Weights of a small masked spectrogram model: log mel input, soap at rate 0.002.
Rows from block 4 of the encoder of a small masked spectrogram model, named by matrix and row number. Rows with one number belong to one neuron. Each number is 128 + 32 x the weight over its row's rms, rounded and kept within 0 to 255. All counts start at 0. Numbers have three digits each. After the name is the row's rms in percent of the matrix's.
After each neuron's rows are labels from the 100 clips, of 14976, where the neuron reaches its highest value: "responds to" is what is common among them. Only what is clearly more common there than usual is listed. The data: simulated sounds of rotating machines with and without faults. In brackets: how many of the 100.
# fc1: MLP up (encoder.blocks.4.mlp.fc1.weight, 768x256), inputs 156-207
# fc2: MLP down (encoder.blocks.4.mlp.fc2.weight, 256x768, transposed), outputs 156-207

fc1.92 067:124152090143127160166128122093099152091101172142143103088065132188216126142129163159090154130151138156142171151134140130097142162163174052091152137180118174
fc2.92 085:098080079120131143138158106102052128126120120116101154160057120139152114152143099158071124129151170140118152120108175176157166140096186164077133100158183021
responds to: piston engine (100)

fc1.532 099:095063154058185124095139113181128158191134129125148137140108148131174144081156070161105154128183137159150094140170160131123111077095152125130086082120108124
fc2.532 101:201087121127143101105101142136116170088143115155183100112113122112080104170129133141104162158146103110137079126119099101121049105125116136133070152163083110
responds to: speed: slow (100); compressor (97)

fc1.555 086:119100205158071151094069133122109222108071155110136111118100073102098076100112086093129207121138122108173157096148142152207144120167171119165115079179171090
fc2.555 098:122058095086142083196154124142161077115097069100044159095089173121087077178095103161144090128156152134101138108103177146047098125156152158102133116107146159
responds to: conveyor (92); speed: slow (66)

fc1.223 075:122091141153099167128120090132111138132157138104081129130095079053156093133123157158133155153140107135110119134145147174105103124151161072121170184114069137
fc2.223 085:111117134100159119168176067119081099145131047142095094058158163150122127125104123079145169106124114103171181170086157142140104110110096111131113099161119113
responds to: muffled (low-pass) (38); bearing knock (38); machine: pump (36)

fc1.8 072:049129138165143097117113138160118096129171141062156136079101080070201109077110138152111135114138135161139100077117093069145140150146128151144123165159155174
fc2.8 075:113151198152147143115137110098138115101108139115162070164163135109164174077110098060101154064120121180180094147141114154164145104104130105151139147109209141
responds to: speed: slow (92); compressor (90)

fc1.241 091:147139138121113120081133087090044116135176150175102142090131080085111091145193126105166076145174098184108140118147129147167112137145142133124154069114133028
fc2.241 102:095171144117138122132102142186110139126131143144136154162172119099160108101101093117090151129148128087138135137141108078103160103131108117187118103187194134
responds to: speed: slow (68); conveyor (60); piston engine (39)

fc1.670 105:118111201086126156161081102124175170155186063100121121117096185131189128120131140102154141188137108153120161138127180174118150104127145096135113128131079096
fc2.670 097:067148121140160126129142153113035143138180143131134144084146103161103128131119082102106157053158128131106125087165085070117175179147118130127157108144194112
responds to: speed: slow (84); electric motor (54)

fc1.356 075:117151092125149048207110134107105102164132126119095157188154108142171070123094107097152133124064152085171091071155149124107163100162073083181110073068152146
fc2.356 077:122176109093108163107160119133167131111138150150117176145129092070171068135079118156169126189081133173169158166131110140163079153124098150114157072213140173
responds to: speed: slow (82); bearing knock (46); machine: electric motor (43)

fc1.422 085:147158140155113128100100135129098151085090182141090125181175100162075124118212119102066111154137125141144090168158110081107136104188120108151091129154096172
fc2.422 086:111117105122103190144142121100140089099090096094155117166193116152096090126186124146175097135102125147128165149122123122125129171133125129128107155081076096
responds to: piston engine (99); speed: slow (79)

fc1.55 081:132104100169127175116063101148086138118099099129155129123136161155127104144091082183140129107117197091077160113113132181148144175077140127167110118154115156
fc2.55 087:096129123154118101081102099141067124119146112070135138162093140131140112090096129150184167103121045113105135135144118119115159121151102108104122093160134093
responds to: muffled (low-pass) (85); quiet level (79); conveyor (51)

fc1.298 086:148112148097126137158132087122158103143130116101144129135127110106205121133134167073123103137154085174048095117160172102051100068133105141177127164137189119
fc2.298 098:180085085166088153110114144078118151076145185096135140089085153118166166109136173126114162098179136037175147111129112137193114158079123095158138119137129151
responds to: piston engine (94)

fc1.135 091:093123143120137143101191135163107114146116150117118088138118138146121130168043134121142079135178044178154091065136161115151090185069114110197121104143159121
fc2.135 084:172233095134129149102090160120178088123147151155156116179130131153108104144108152079161203170202123119119123093163076120149088181162091205111079115076109101
responds to: piston engine (44); rattle (41)

fc1.99 087:158111117153139147108161169079199086075152109145145075076107161170127113119084122130174192154133161080107094100120121130173094108140128101078129116117193082
fc2.99 096:167234078192125147150137112150115152137146107099096105099118096076169132136149111085085113102178149136131089104112179127165106165092142107112163150146098139
responds to: piston engine (63); imbalance (34); machine: gearbox (30)

fc1.202 090:137116134126102178143164146127122183114113101177147100078114079178142130149159077094134165166167211101124113103180113145112080134120145079045084113128111112
fc2.202 096:172109105125163106114113142127077084148138105125147143128120158168166058165179104165097126215108120186122150119123141136134162129160063098130114121161120167
responds to: conveyor (71); bearing knock (38); text has "muffled" (35)

fc1.590 107:209084082161107048135127178168091153122106135123154168087124130167126100149100139060177146157106119095120198113075080071136164141128165140197112098129129138
fc2.590 107:146156108123088177139119164135160072147110112114121073121070088136191131140089096099114099124066068136134134162161133118145145113164170175081140101144141113
responds to: speed: slow (87); pump (81); imbalance (32)

fc1.319 088:120107110161116189117120121121141189168105118138098159134032116177061129146064137115138124099144195144162176150103115124077123138179168223123113159132109147
fc2.319 084:133121167124118071089070145132189155116146143102103118126063148123147156120191118116190115126196119094152119160152092147115112146125133146177129204206122140
responds to: state: faulty (85); squeal (61); electric motor (37)

fc1.129 063:140165137084102152091150131068117136104128197113129149139129140172165120140088103149140178088129141132103119176169141106098132154139109143118081131166103184
fc2.129 078:145154145120131159127115168112129138111107103068119145071088155154130145162126122138115137126147127143108130133168145122167156180151118164161110155173193076
responds to: speed: slow (69); compressor (43); muffled (low-pass) (40)

fc1.116 125:123110109124152123133143098139112163148165135122097150073152127121144129091112166127163116144087150156141117150110115109054104088136106157106142129118124144
fc2.116 143:181118119113108109124146138117086150137118141164151142135164151120102187128134141079138081165158119153122121106095195152102151113136208171128084117129088126
responds to: piston engine (100); speed: slow (71)

fc1.716 083:120121109138146046130170181195154140135085190133160066070164125136120119094161115117106136152122084201119188138184138118114173119125088062158128136113090133
fc2.716 090:140122143172162132182131175094100145092141138069149119075109113141134111091154100095147159094161128109171152133152184162153118096166112107111118100168124095
responds to: muffled (low-pass) (68); quiet level (63); conveyor (57)